A small autoregressive pixel model, trained from scratch.
Model: 16-pixel images, arch transformer_decoder, width 192, layers 12, norm layernorm, activation silu.
Training: muon at rate 0.019, 8900 steps.
Data: trained on small charts drawn from random numbers, 11.2 epochs.
Rows from block 4, named by matrix and row number. Rows with one number belong to one attention dimension. Each number is 500 + 40 x the weight over its row's rms, rounded and kept within 0 to 999. All counts start at 0. Numbers have three digits each. After the name is the row's rms in percent of the matrix's.
# q: attention query (model.blocks.4.attn.q.weight, 192x192), inputs 96-191
# k: attention key (model.blocks.4.attn.k.weight, 192x192), inputs 96-191
q.8 110:425486480494597519489507520486481546605499529495489534542447548538457512484468590464479450480473563447487510488508516487492562453512484506573517518514488465510465460467504495498506502514545516456418591514477489485461516454460506540498480510474500480501529519477492469427475465496443473456
q.9 093:529529501503496513540514497438513408481464463529460428483444489425504507457483521495492524459489456445555495534544425566531483532477523481491359512470520505526542541564454531494449468557459512482418491403525495455530534570589553479499516505575519470523466487528608544485497487448516509445
q.10 104:573513572499519545466498443615524525505538556500493413531484533525538493414482521506576489518453503421494503442500490549516447438522565524538473530531544561514543547508570528469446520508499460491430498473483417460519493499360495509482499483425465528617556546456449520426547441456471545523
q.11 097:442532546554478474439452546518545556489504477522451471532490566529483499489479470496517590472458478421571458572530533456550498483540497505454497397515565449523441447517509539487537537529468572418475485506458514495536504461465536555484543480500474496483519504463519521472498505466429499541
q.12 107:423520445529500510457442515429459641509515539514505478462448528532466507442478508511518570482452517533478526582477470443492485528533419451450478557449459470473493546525471486504540534494433512551524528514550515529522527497528547504469446533514475469468428532487519546475508456543508506459
q.13 093:502455517556561491452510460524438490528468474541576468500482550497488461458471513566386482498450440513493522520533496465489506578509488476495532465496478557455522498499477486476513618518523527416576485513441487471452517522543507502461529501505531438512441423585462458554479511470437467540
q.14 084:442529487524473498518411475429484491491487463468477480454535547512497520434522504512527529452504478482475524446459469501503452493484439488517564465544530482520497517548477500488500482545465485514483471494490473575583525516505527491482534496395511474439486451489501467497525502530570508494
q.15 104:517522465507467496448514507559517476449475580464483468445505503390514504490553508393514491520523568441526552432436447478483504594511537482483470522460571507513499447546499517568507470521493513505505530444523479507523431510430509492484523489507503526515461498457486485511516551586616467476
q.16 064:421533453477464422456507515485550444583512581491483464482465498489541476477592530444559555585596477519602521515463453446392537473472462498495534514553492494514537471571485464493499443543501482526506505474524494487442506493442511552486512442496538486513475501562520492510536472452528471419
q.17 082:462444517489545492530489438468482510589455461523546538509453505511477494507535502558482549481499503489491480474539535517487427450501511502472530420427498590487499544477484496457474477495589513502418532502479458484525528515500534491489532476489594474495505553433448542554458539524445551555
q.18 083:507494519546533530516490514515483479492492480486487459553461435521437556519508494560458545538467484447470537522510471504462387484565560449483519469447503563570549518510470499427568459485523522481528556483471517487449475519546487489559567486475562547478452500538553556506527478465493446552
q.19 091:521471474510431535501462522529432476497516447480564560481473537492430494487517504486492487549510464494412496464524601501408540557513551510479530528550513489466472442497589510515449457596538520470470450491542561466494499448542557507478529479520470498549517505512471501430468489508486540495
q.20 096:454563532509425500490485494500538493510499554481509419450524528399550510511512573458550522523451502502544468490513536460504551475538478504493529539419543485513506492548485473553509473475416490532539451493626436603507440565444472565589525479441464492519501449475498487478500496503536499500
q.21 100:520456518459452511543545519504427505471451449557498520526457502517461539545515472585418518510467482481420521441505554533573469511511528555535495464542556449604458482465463467471543431444535510584511540426451490487501458559561498435518507503457476552513435488512515477534472455544536505532
q.22 087:477486585512539500494428534430443554496452474490509526572514467544464516574539491509464523489439474548467516426581532474495513544465449517504518439444438508509470480477528519507422536476603462536573559457427467527487572487531413524506586543462506472524539532481457507509512423546518476543
q.23 081:510529494509541518492534467514529430482597511460445554532467482486440440419452600443509467459540558495461567514500520500493456450481511504517477515440441455492518522496520533494529485475452425499480479455469538455445554562519489518491500547557523572474486501440454481519508463460527513451
q.24 132:526460476444558491557468509532469513480484445519535508538407460519429506496469518584457534472446449478445562488538526528519457517516576518502524467520479530494509480513470498493516518453568541526532562446463521416451521509534442517484592510514551543533482522473548519518476425584447498587
q.25 106:495450474465556500522451525493430482443490415464541518511522491542456523476541520553459499531560466501465533480505523475443459468505511539504511464478521505527495474514499512444483539452549554553473573478445556471422506518512507455541521542490513537561490495554520554560453466566479491517
q.26 090:493475436460484544525562532492539492538541498454471514536461507502478543482525452469461515447489568509465429489485548500487485472500518459489456583550442410438538481454530456525483553502440509522487404603593482513523514508516467468412444469552559551487447546489490481489432492511465548465
q.27 082:541480462492488468504558523503548518526514531522458502455450560428517544487510408407548526438479562529555513489498469494546488482490482439485434585503502492395444490524466446548475485525506496462529515482492522544567432534486560525557445513504441498489433481514554486541518517448574494461
q.28 091:419473538532475481472530444549558514508541514519492502508569475473592484490483481482549549528514588448537470474464439476517516535462537553500488535471506503426514513470542493548482493545497547440465432531535444531481472501450484548461437465516433465469419452534429571454477551461546504416
q.29 091:484469529469432451441524504494579493469502524453449544473650513436512551502480472499577515518544537518604475542487503540511567449498448466544526565512528517465491544530558487494465468564531489447516479473485435527496495484496467550507424464524493506522522511467510514427503493512471491403
q.30 086:547480478504519539505510510472454486525518459482494488518520550549535543587434516533466565465463484397511564533545579552502532499510447463456488509497546501569512396470473458589484531419462541515486563507460466527432444502526527448494524534550595543489536500457498457559482457459447522563
q.31 077:539453607554511433528455431445512594530489539562466487496541506500575528520525506468555575591427447536568457546474484442499572500586547429436533453472509513470513549576540492501447498473490495487430449491533486512536508531501527514483478460561433489450520464505545483471490510462490455469
q.32 103:492496443492477489487576515526485456529564511463478499497458475504550529441571430503500495548518490469448510448551501490499433475493442494578500585595450474531455506491502517499511464474487539502474531526452466494588538541459476453490510553505567462523597508538527494454579496476458527478
q.33 108:436534476438483523478493464474610435562514432563519511498511478490517442504510527519530543502428490490430500447503577488551520465446529507518571465522524479480544490530531495520488472451452483525528460413496559650489500462522570537567559505489542464449510469520599474544522471453488489467
q.34 093:467515548508475492507567506522472445445540452557533519438442495470520479554417514535500551509433480486502495505458431555541522622538523466454493498539445479445543530546529456501476551464528516462465509501551449486507448507448517482464502451533453526586526490477494477496494517423505436522
q.35 104:465499497494530474543441532538515473501463521428471465499492519533519544528491523551513527492550500495479497465497536471510552538452511459534542457465511487414550521533514553474518470449550545460499516443527447493486495431502492509546459498491538458483523466505490481559519517490506514578
q.36 089:578424480524484469573555560513481423465446567477472470490501477508457515519605496624512519547538485468454503447506507540453457477492510573549578489547579478554509429514612428499531451501477493521512540502511473496546508511435469530536408439515490462553512417512525503525539444488517423514
q.37 099:500550478473478485512493507525533551472482458445557458492489530458557458498430471496466483499472508585527512472509537523506456553538422551477442462501471540545538444516557431449565574496514475472478523502538512536454497440474484461562549459483464456466454556524473592485470457439562461508
q.38 122:500490502524479417425565535511524462613534520446467466453499505491573570506494500502577483523507540570535450475546503508530449481486452518465502517518556466460519476528527486470453467597499519468477487512535438528517516383511490521510492514452551462447508479558516486465521528475493532438
q.39 114:521459473413554516494546555540436501567538491453525472501515505507441533472493463495518510509500550524529465488501579496572416462540591497458516604533525477386488495495496493455498489520542451498470442498498524552441523448567542511488517529412531465511465440461523399452472522490443508483
k.8 101:536461521495503458532579564494529452534484479421456523461531486469479554452532525542505423507464464533547538639481517583575474494497409519448519494479475491492463486453460448490511447512578477417496517502509517555538488468443468514529499521591540500486515521486618479589571512491512523574
k.9 084:411510536537533508496455512506474465506549484584455526488537501547471441476552485453483619524473502517465466477494516432501499555479519458557533467519549565540477414501495536451510488460487537505481543482528596504482461455435497494490507457475531472438472528463496554526528556514479499534
k.10 090:422531466516469509487494543527516562492498583459479471526454475525509484500446591506470510525612480438474549510540517465475484457542445526505570501466485562505500505456506522555442566551484508439503517540512524510439487409515456465492518488483513456515470543493486477492537511513514563498
k.11 098:501445418494535464506534531586467508494496446528486534451494586512510520557397483526541479487450503513533520472440503535477576507463473450498500462445494510551475517469512493470585505514511537515472559486478466464504488504518428532442456561535519392455555496405558544509471526387554435470
k.12 086:492457455472505481560451468476556535504468545527542475478485501426506539521379475537523437485490583535499497405492461466579505488511577559547459471490495470485451486517490453493462503488447470494512548542532464469535497441513478463475520482540435481542470434448509550550456492530490485554
k.13 098:469520556497504494403444550530483530543410468509519508471463497514568522524539493434458424463530443584502463533454449512520524439494453545512406499484468571539452462488458530524453506529528477489464526569489525506605513437548499537543474490490495548477469525421419486414469430476520481479
k.14 083:567541436530430488599476465520519505512538446461540513447564505491465494493487552523495528518489529438467556547512502476456530504539419444539540462548588479475484496469451584505454501486445533473523550514452500457422510515488504487519553512460501525515463466520520628435498497447472490440
k.15 100:485447439474561497565473526487457471469460458479491443504479506499456454494504466533492584448480520540454447484518514588470442581460492466525496485469576527493549495579533503507558433480514497539566480499486496508396463452509506459487557591549527522478451482507529444565545534426484517473
k.16 089:519524483545419502458565478513530525442537513415481518531567508473565464512474446484535423498506492513490445566451469448498553531435461461523536520551519450453519539510512486506461493530497491489493444511509428570577532498413524503544427489499410491471489489444483514472557560466507503478
k.17 128:534489491483497525539496529537491544516460434526542510551479530492439490514504482638422502466487470507460537508523559593534522483548523550496495454497474574511525474506492483526488512464434483511589542531494505453428471492531482468541533498505514545535504448497523453567491489548452501544
k.18 101:527436501507567511564546550443363513564497480539528490478432446527514537532552529501431569499455498523480549496496613504476515481537550490500531477488530484527446484510456487483527486462547487534483593416462528492455565555469483503467537570480500486472483536437532510534459520492468499515
k.19 083:404479444464544579536468538470494488487536505518428468501499498546524523550571488462510554456545459557466470508573492523538561445492555422455453463494469472488552569457485521517514519443530466508518502528500487520425506450536521525542531496547539459413528556457461527460466541510431520469
k.20 103:482489494529454538513499489474493537497501590498494528508605559421506506478499509415521412532485507477527464505497481518514536566494465445540524548444514478486529513471550517501539471540497483456475539537556530588481506421597486473531472483533475497449461470485454513412468507475545500438
k.21 141:457526490470458478417536475479521479487545545479498478442557510491582456502520512395555500512551511527502466476477412444512521551442465460553469533471529441477472505488540480423483459542520494482475462503508498604536514472495575525469494512564468490457483517516481503424531541459531505471
k.22 088:525474505492498497503500460509601510506541544492532484490551534432529528547517498480606476551517474452596462533402441429481509513430443504494551561519477464503520536509488489493449460524489471509447427476521501549528537465458539509477491520467460487458479508536546538456447505427463481466
k.23 085:454481410514539426463469490523561545497518517509433509552546529489521571458460436515469491504495460472501485482527547479444463486513443482455548525511543527542488539437458536518572475469510527576558485467455475527509504455543415559488519582493476470485473532459537539498400506532466516427
k.24 142:448546485488461472442506471472523510491543522497491471485570503478559488491514511407561498497492499502513475510466455433505523503463452450537552553503539419451497490514523486481463413571462465466478478484544506579502515483421553541461460521518460437463504514490503517454526592432533512415
k.25 077:449499496447510455459471507481489469506529438472461491539499521488530486477539570504502484468435468490534556484546498595485517460508515459483468558455505502445546545480479489494511477567377502514557517524531527499503535519464534528472454510526551498529491513564509436421462473498534520472
k.26 090:442459535505505481508492526521474463482453515512577453562460515541402572513436500573443512526540492466493481481462551466508481461515472510527526518517506515487476482442488556486474530433568509508488506512538493459441499538594431470535499476454520560567509496464466487494490487551423514560
k.27 094:482457521476420538457493458536500478533507546550534468510542514456512558522470536543475440470506543530536523538495426574525447544502501526564455537418461478447508509404537462566426491479505460580449458506478488519461478450520451493470484560451476515509500541474499418474495479518465525466
k.28 107:507472452467546512543480552492499510504446512548490517478391446472412545496472464542438537546549459479483507494527552506508534456501514508516452408522491553529465516514503494463487544481521518506492550510465478466434483476566473477547528445537589544501521485499511500516479490547465490586
k.29 094:536503513428504487511523559568513548571516541452554504520424541472544497549551494586478525516577493484508545427401530511540515489503497510471458494497468479491551576452482492553492509457446543555581520545474532460478504516520532482488589520441479580480453442483517479509516483523430459551
k.30 096:555509458504509443548505505481464512439559547492425481466538452503499495493506493413522482567494504439493531486458414436486484480449382487518493463531540495484437463542503515522485540554470523471463562457507528584556526537506548532463437466527541496519459479506514501382510540476553487455
k.31 096:545436532492509559492475490502463452553550474568543461465478555584404536495545586529464437481530505489418491494545518546481506528518537478501450436469501575506450447563533506490499531445497511497556497519466540467459489525541488526534559490541536560531562595519472498541475501472474539525
k.32 112:490458474503458458571558552432494499491399511476531526500540512525461459537515490498499514522516578452565552532552514465465503479491561500514587496465549560503493411467538491558426467581483469527526496481573490578524435539480533519530504490492549492443439548460540485464516455512554472453
k.33 102:463500490544446546515444579589491446483487525476558446499493508490470502473499540474459449471547511499512514476519508557476454502425441515504492556513533471529457487486498508476536427497532491506593565485510502497521482476579560517459534529595493502515445603486546621505444441519512507544
k.34 096:516508453495484512485572508467529524549619543555512543531492511539509481487447455547406498499578420466494482437499506498536471485520536549510460467445506441536531446476493440500449534481440526522484493501480555449581547442512468480500499488433548483485499467533503604478522575479568445554
k.35 096:537472522514516541545567437490484569493488541514504513477489522467466551545518507430437495520451484459472545488604497448546506416518481505548523499494461486523480537470451469513487511474494440510526459587475576525517455521542501514539557527489484496437501572496555526479492519540517484482
k.36 095:498513491499483515464505412535495456487511518565483481460543485497554504447524549562489506511442486519486515566528544379516528453484444504585502523462526519552480478517585379521531567523502524550568472474517535485527512492418493552507528537508504508463486510527440457436480472554541468448
k.37 092:521481533459474509433525526483444513520512479533512527414501528510548482527510436486521540493500474506475533447457476512399411523510433588529571548534500471509484487457506560488469474482544456495589493476442540504433511509380522556512516465458532468479486437513494497515551498491476560576
k.38 111:538495447455605521494535509526457460488539455487515567450493460471458477479457458508481452457533498476448495498541480576506481585473498591423525428449529514461498535472437508526556503503456485562559481491522517436472475505485487462465543521565443511481475509497517498463433524499499498561
k.39 116:470513467527507541491482520515507569556435572495481475480545449430562472467527493479510482452579486498525526504515496510490573505413499483495513494460454503541436537513516507544475523539531544576555515475550499530545477465438404500480506454537475588499521488535447505504455514526541440523